python train.py --arch="tc_resnet" --dataset="drum patterns on synthesised drum kits" --train_examples=26041 --output_stride=4 --depths=[2, 4, 2] --residual_init="zero_last" --optimizer="muon" --muon_scale="match_rms_adamw" --learning_rate=0.004 --nesterov=true --max_grad_norm=3.0 --max_steps=10800 --batch_size=256
Rows from block 2 of a small audio frame classifier, named by matrix and row number. Rows with one number belong to one channel. Each number is 128 + 32 x the weight over its row's rms, rounded and kept within 0 to 255. All counts start at 0. Numbers have three digits each. After the name is the row's rms in percent of the matrix's.
After each channel's rows are labels from the 100 clips, of 14848, where the channel reaches its highest value: "peak on" is the class under the peak. Only what is clearly more common there than usual is listed. The data: drum patterns on synthesised drum kits. In brackets: how many of the 100, against the usual share in percent.
# convs0: first width-7 conv, stride 2 (model.blocks.2.convs.0.weight, 192x192x7, standardized in use, each kernel summed), inputs 0-191
# convs1: second width-7 conv (model.blocks.2.convs.1.weight, 192x192x7, standardized in use, transposed, each kernel summed), outputs 0-191

convs0.43 097:118170123139107113134129135118135174108124112108135077161119105113134124132134075148155138141157100170151154116176149153183166127204114160123102135133119103109189154122125121136145103146119107094135097099056146077154151115103155085135101108180164142082087156120116184157172152117121118125163088090057153198128150146086060104148111126167148128053123106102132178097125105169081120108153142104059136148174127127113112120167101157074104126159096159178103090075173128141139164142113151094102057087096195044143128115155070135120086166169163191156114154152119102083141095177126164194
convs1.43 092:143158127087183092130124108136124209158119105114129165115088143149163108163181120101132120052126125147150215091156169155077107136184103125134132130132123128132143090115132133135090147133121142090099131111061182109142110164175165207150103150178156045192173143137149148132134133151080154131105110119109152134142108115075109183110099098126146168110161107130047093166150144157086125099102173124196135140124093130124155147084115131069129103094135106095146050139084103088101133182068124107091170139124086129093132171156193155136180109078208140123137142171137119125134131132156097129
peak on: rimshot (35 vs 0.6)

convs0.117 090:200096154090143094116223119145135137122177129162101184184121107125145156164039182115081156157108099141096135099175072138141094125152092126095084137130180143100098134071114182141173167114136136156105139151128114134127176112107126104153121102140081121102175108129091171132096133133174159100130133103178123183165117108131084139128076128065140120151069122129131135091111171156104119151212181186183083133093126112097095125112144078137145112148092120162157186159118147127146096103086107190125049118158108131103133061148098122124081108107158130130130129073135149131176134151061111124
convs1.117 076:146145126124142170133111154112118138130166101146089074145168124156118129105147161087184078160087135114156096159116133073106116096119122171104066108143061100055134145144172093144152139097135133190168162116120132114127103117123140144104062125141138158152129157126093123091131143151164087094147117150090154120161139087083155074137147118165157099101080118141113130122142097082137155151106115090145129169135157099144191097156160170133152170134128107255104198155173119171114137100174149188120123097049072195130161159111090157107131126104151169155138141091101107125152172142145067174
peak on: kick (53 vs 3.5)

convs0.59 102:083146167113128099186172122155098138136088118187126124175147125153147137131093104086167110151134162101132087089139083155145153054135033187174110145125151122110083151148175090157107123146115107125176179148126139126094132092131116116140148144108055120126128175142086139109162098152118151132127137149130099204146115131133125045082111127153130092053197126143089107113088156112128164164082131112101130138139192203122071170108138127133142063106116125137132072138108130102097160161147126172141118129098147089104134181122156142139124145160083146177137128194085119149013125089166140111
convs1.59 091:144159121155158121142137150094143124117129108154114095091120132088159163115094047158131106109122065141138126118145129119126117147122125126167039087178174096131140149189089182126141124139152122117079156140153122125144161142107123127133108164072133083119150178145122106180105171107153200089131132131101179088165109118139120066123124087103104101118159113143153150116125111142133112095082072069035141187066170134091122181136110163094137116095110130175125179174070144175094144082173116119141205128158204143186162108129110090075100115101115087094127173170174147134164140175161164140
peak on: rimshot (37 vs 0.6)

convs0.150 113:142098112109147143091034085152112144155120147068161132144110181171183138119182116105088137099191138133128133119136151097120128175138130066123073145135098136107166106099092042106143155138203134158140149148150147104123156085076135177159151071097142113145095161170140078127109125125121153124112140088121119185085151128132163155126118136085014144119110125162176121142107160104127155117139162156158095146139126134116079074056151109129233133108168164050154112178069111116089144133170137098089092147113139152161127143156162136146117063136135134123148117127130145124069135130177153115
convs1.150 106:095085095107085113120170128156169111138134123133159152090177159042129159154092088132106124112159144121117123158054162129143201095139125139106107108136175176133060124130152104098140164120154166154151120129126164123181122117118123138099127095115142124165128151096201200116147152213143157103123156150109138158073134161142109120060138134176129126121135109118138115073154111167134147151164103134011111146128128148155157111149169114127128071136135104085141139160093160108128086120098134187112115151132147119095090082134145088103159159089152113174046218111065117171174109091126070159
peak on: closed hi-hat (52 vs 1.7)

convs0.185 087:163138115131125133115133127175103119133133107111116169180126118133113133177093114131125179095121157135123110103158150091145128109131173143076111156124143117133174101102151129137140146184000075166103094149198114176189091110141080120128080107131136098200100085123077154150147082105136139107106152034155099149145103084154129151152143095139163170156126137191116137107149124099127162134163144126145108149139111146146170132160102133130171128136096128148074086065157114148161120197116175144150124158126110153110136000136135112131120142111134141113117130101142075128114135135066087147
convs1.185 162:139152142111136112121133156136158152146152121160146148109132135125106145117139152141148170072131105135137132126087090124104124101090153091110116131125126118094127087116125117116081153196178130162147183094149123135163103111078076000079115092093073118095158148160161136132132135119146126106136121125135139128157154135131112138156148105094112157125099136071156141172088120107110144117112096079136109119118133132116121182120139053105139129122082199233143153080160118253120223106054132079076120093102097099137171122060110122150129180189150171107108129148097136168126132111146151117
peak on: kick (52 vs 3.5)

convs0.177 087:117177127119117128149157055159135163102211114106161089080122092132155129123125124161161116160082155135147210104145132130102141135168103144170091111168162128106083151095147113103143131162144087179074118086102162135115123152128157137105123064204098117111172123084150118098105138077180115133117122123164079145123144173150142169152103141083214134118124110145141201201112134120060136126083157115075085167114189106069089058128092077079107182108161087116167187113130146118177127108129112072106138146103117128149131118136077117129110100120164081141168179124134110140083145148109136160
convs1.177 096:170096098132114126102163148159159122160112136137194091105100120158113137102097123140115126156133109133148162105056073125127123109056157151139136142127104130181103143175105168159168079039148160136121102097112114115044155077118098114154157107130111121088081143024162097129125178135155100084104164152169116134124150139094123131104093139155096137175077103078072135141138147091121152120144097102178140091109079128071120139134108131170141187137111103155156107161148167114147138159131119141212153081133044107070133098094193178208097115097128101125144111128084109116132152133107128186
peak on: kick (51 vs 3.5)

convs0.53 104:106147169140149118054155124120142142150195158059106177127129138133143139077204166129130157122104121124168176152115142101110121157124156095110091143141114144107090115181114122113102149216109130120088135129118131116153136112166103122140146095046163164108136144124109118121165134146140112138149078126105154147166104111153009178128119155066159119107131146093125144187143133150120152090130157151106187140078128080073087140138119048176150123158105034105058085110133145141145068162141133105095088168121099106143136078154139166142156152122099094180162156140101133104082143092163135187
convs1.53 119:171130092183178149108108168168118105146128120124120178155134170129130169099124102152127121109137134143169118064037105123119157072141100137122086076158185146168124171115166132140146084000116101070121139149124111142140104128087114041127142091062154095130111127145143169141083103118089101158115124136131109101108110155125146158170163113093120195095152131159161117097115106119159118107139073102059144103148141135120162100172099117186140130120183139027152151128072068160111119171148147105134153164121106133071189150131121149109136105136120154179152095123128117130102183104115158092
peak on: snare (59 vs 1.4)

convs0.48 111:083161141136136157143136147155116168152207101195111118050136108118140100141085136085162132114141065136177132096137080134086150124145136148129144127130143156121105186156073160232151161139068113185072098108141104155110122022116111173146142087163137186120130105078117145133158118084132122142145162161071131148148125113100094144051134117069056129142105171211152132165090136070135112119100122116104175140155113144132125104151181144124153120142109114185137078112106127125139129140080135157127069128129178106094120094136173133144083088150149093153146140105146165145083145115088131172
convs1.48 091:122152130151081155135151098105108105127155169160125124145185109149162136091148113159163132123185110121111115166103128107135136082152127092088111158079113134205098153112138146113165127193153139136111134182137118137136155122180153225153156146155116100171165119116168115171144156094160146123034186132122059113161178018096117066112159133110088115121069113130156112171143118100092123155091089193159139075115109086134104127153111150076070135118119140156132141165096137136158114122084167117143097146119162202139112120137151068086166159166136175087140117156142095173158093158114130185
peak on: closed hi-hat (27 vs 1.7)

convs0.21 086:074143095143148178183113128112148124164254075169131159126108145124130051162115073105102179150137148170080118165117131127143135163206153137140117114103082128130158167116147152167168125148161123111105164095140128110131127114161152159117106150152164132126101177138144104106167132068126117154087113133120107039095125129074116134172047154094128095099130124155149136105146153188071115109130138127131157135135119115118143151093114047099087180109148097116158102166170133124101117231120080129104121134141058158142162114091090144059122111133136079090140111083132086129161169135137145102
convs1.21 095:135141140161104142125120169160150123103167091112109133117226190159145154070125098102136129138102085076136137123177205133135111113181106086162177111154128139104130130152131086132129142117125141107114137098119143080097119150122102123177155116112108130166128143142160073056126096191127151140091143167150098111124075109165145087133090123104097149133100126123119110108111107141175101168087126068030137096127096136110137144103114117135115140154114063056085080149074108072108156130163092158179200053130178151158132094156109206176136141186120154195108112122165190133135159140121143107
peak on: rimshot (59 vs 0.6); kick (41 vs 3.5)

convs0.153 109:159088125148101180129065164158118111110101191188173115129139127110144134124154169123142108150072160104133129124163148142154163087116200127106138147103124135112106110125153124153132127197135136088110189142138155138088126192125132130183143178082152133145030112153172143127146179122120098132166128054067126129084165092146062131133164162157119104127083137089074131112120158079150133094071114089114155145131162149135129112123110129051147156115030120077175162147079131153073148118140142159094074113122145088179078106100147103118116176156165177120129093125156133148128054150088142139
convs1.153 097:071088067113103132142089139102147087182088134107117105127082088121124120099082053130043145128158140164186115136072055089181185080062123158113090157128151101130103131120089135166128182176172129119128132124136118158130122152146113076105158083130133155163147079109168124113149140134114111118139138160185127160148171117104144157128147136193181127120127183091159134152144107099141100137126137140049130137076052101143124068117102190177140083122114142147103116141144143161099141162185109126111132177130104142182093122149162171149148185149149167094124114088124085118123100038144150159
peak on: kick (80 vs 3.5)

convs0.139 079:158182191153145154182148132165109123089183130166151160091163148146117118113119140174060086084144166087146126132140163144154146129078130118095101105128154144120073158089101103106115101166145119105226160093109142159074156156139141165111154051146148082141162166122096202108129078126159075139104132117083121103124113103116081097184114119119114143157144076101179171086153090114153145119127138128154157112130112145105133124097112170135165098180072061049192137113098125108112134184169099115127151125156080112084151175172074106105097133128090127161095120185109115180159115160130090099
convs1.139 085:102075091133080078128106131091142113144159168073156129121172175112124141133133190197104175181118102186141151170159161104133176180117129129113121155133121162144094100136145090114089170175187110148092161116072121100159120175073148143124120152111162125157107167082124125017151162133140093168133116136096129119141119133105093143116095091150151076112118095107104083126062166144117141142120139130136105167154094205129086164130173190119162104093130065044127049127123118070111124172107120124202159111132160084131148163119131131186134150098139109163144108164115181142106126114131130102
peak on: rimshot (56 vs 0.6); kick (40 vs 3.5)

convs0.125 096:137105124111127138116133082146150119059110112172130114094139135130143140115144121068158173162053153103191160112105170170163134137103122106180136126145103099088166116165157119099123171131115146107166176125140101120142137088151125126145110121102138103142089108101164145086121130167123112138118091142161167054150160075151145130082138118099191162183101157110130096122134130137165140120158078151112105146150127112139065144140079130136251115170170090089091101200162120151118148150137118131136066134073088104144148133139113138173131085152114076114121133119136198180093210104059102027
convs1.125 101:201100100135150112130194144162058165173157138107102108104109131155101103127109086098101105160103077111146086118128068094143076140130174165107127120117165168102175090151103113129149189122138103205136174149248086060077111141113119087145135140171133103085135135180119074100121126052105119145086171135161138156112102099130103113085118139126099075148127124133162121127124151113120088120157159132166109165119159125162131130107122126122147202159150088106097115132099167088096150130087175165143181108129092135089115133121110088125113154086170142108090089154140071134090213128094148076
peak on: clap (34 vs 0.7)

convs0.7 087:133191133150120142147143117158143123127113116124157100099106146126104118094073154121124135105139156136140142114146094110176136110225100048119149128127171146089161142049146128153131122129197088077053114161146121136084108137123143174142098050075110094211073116114183171161102111132154185083110143113083150204107094118109118210168105147073125096140134152128111160195129167136085133152144154096140144107075127172108094158132139113102081133097158110116105123175105126114131133154129092108134108090161195116212142150146157124097135136142129145175133161057128101109145085123084096141
convs1.7 113:089103082062145126166121070127118089148125142101139117140107101094134116101085095085061156120135139133108175157122059121154102079106105128131098113071076132085100097168070124080118130087155113137109169150094131102100168170137124172108124156156113129152128115090110054096164145102086131121091154158118145158140149164156156152135124102167165100125158145150086148190098088119130114085115134129092119087187082106094085139144111104164072103152078144115123089116135110166094159081222138162237137120093154105094143112133161212205116136148166091136129149136178126158146120149179133108
peak on: kick (45 vs 3.5)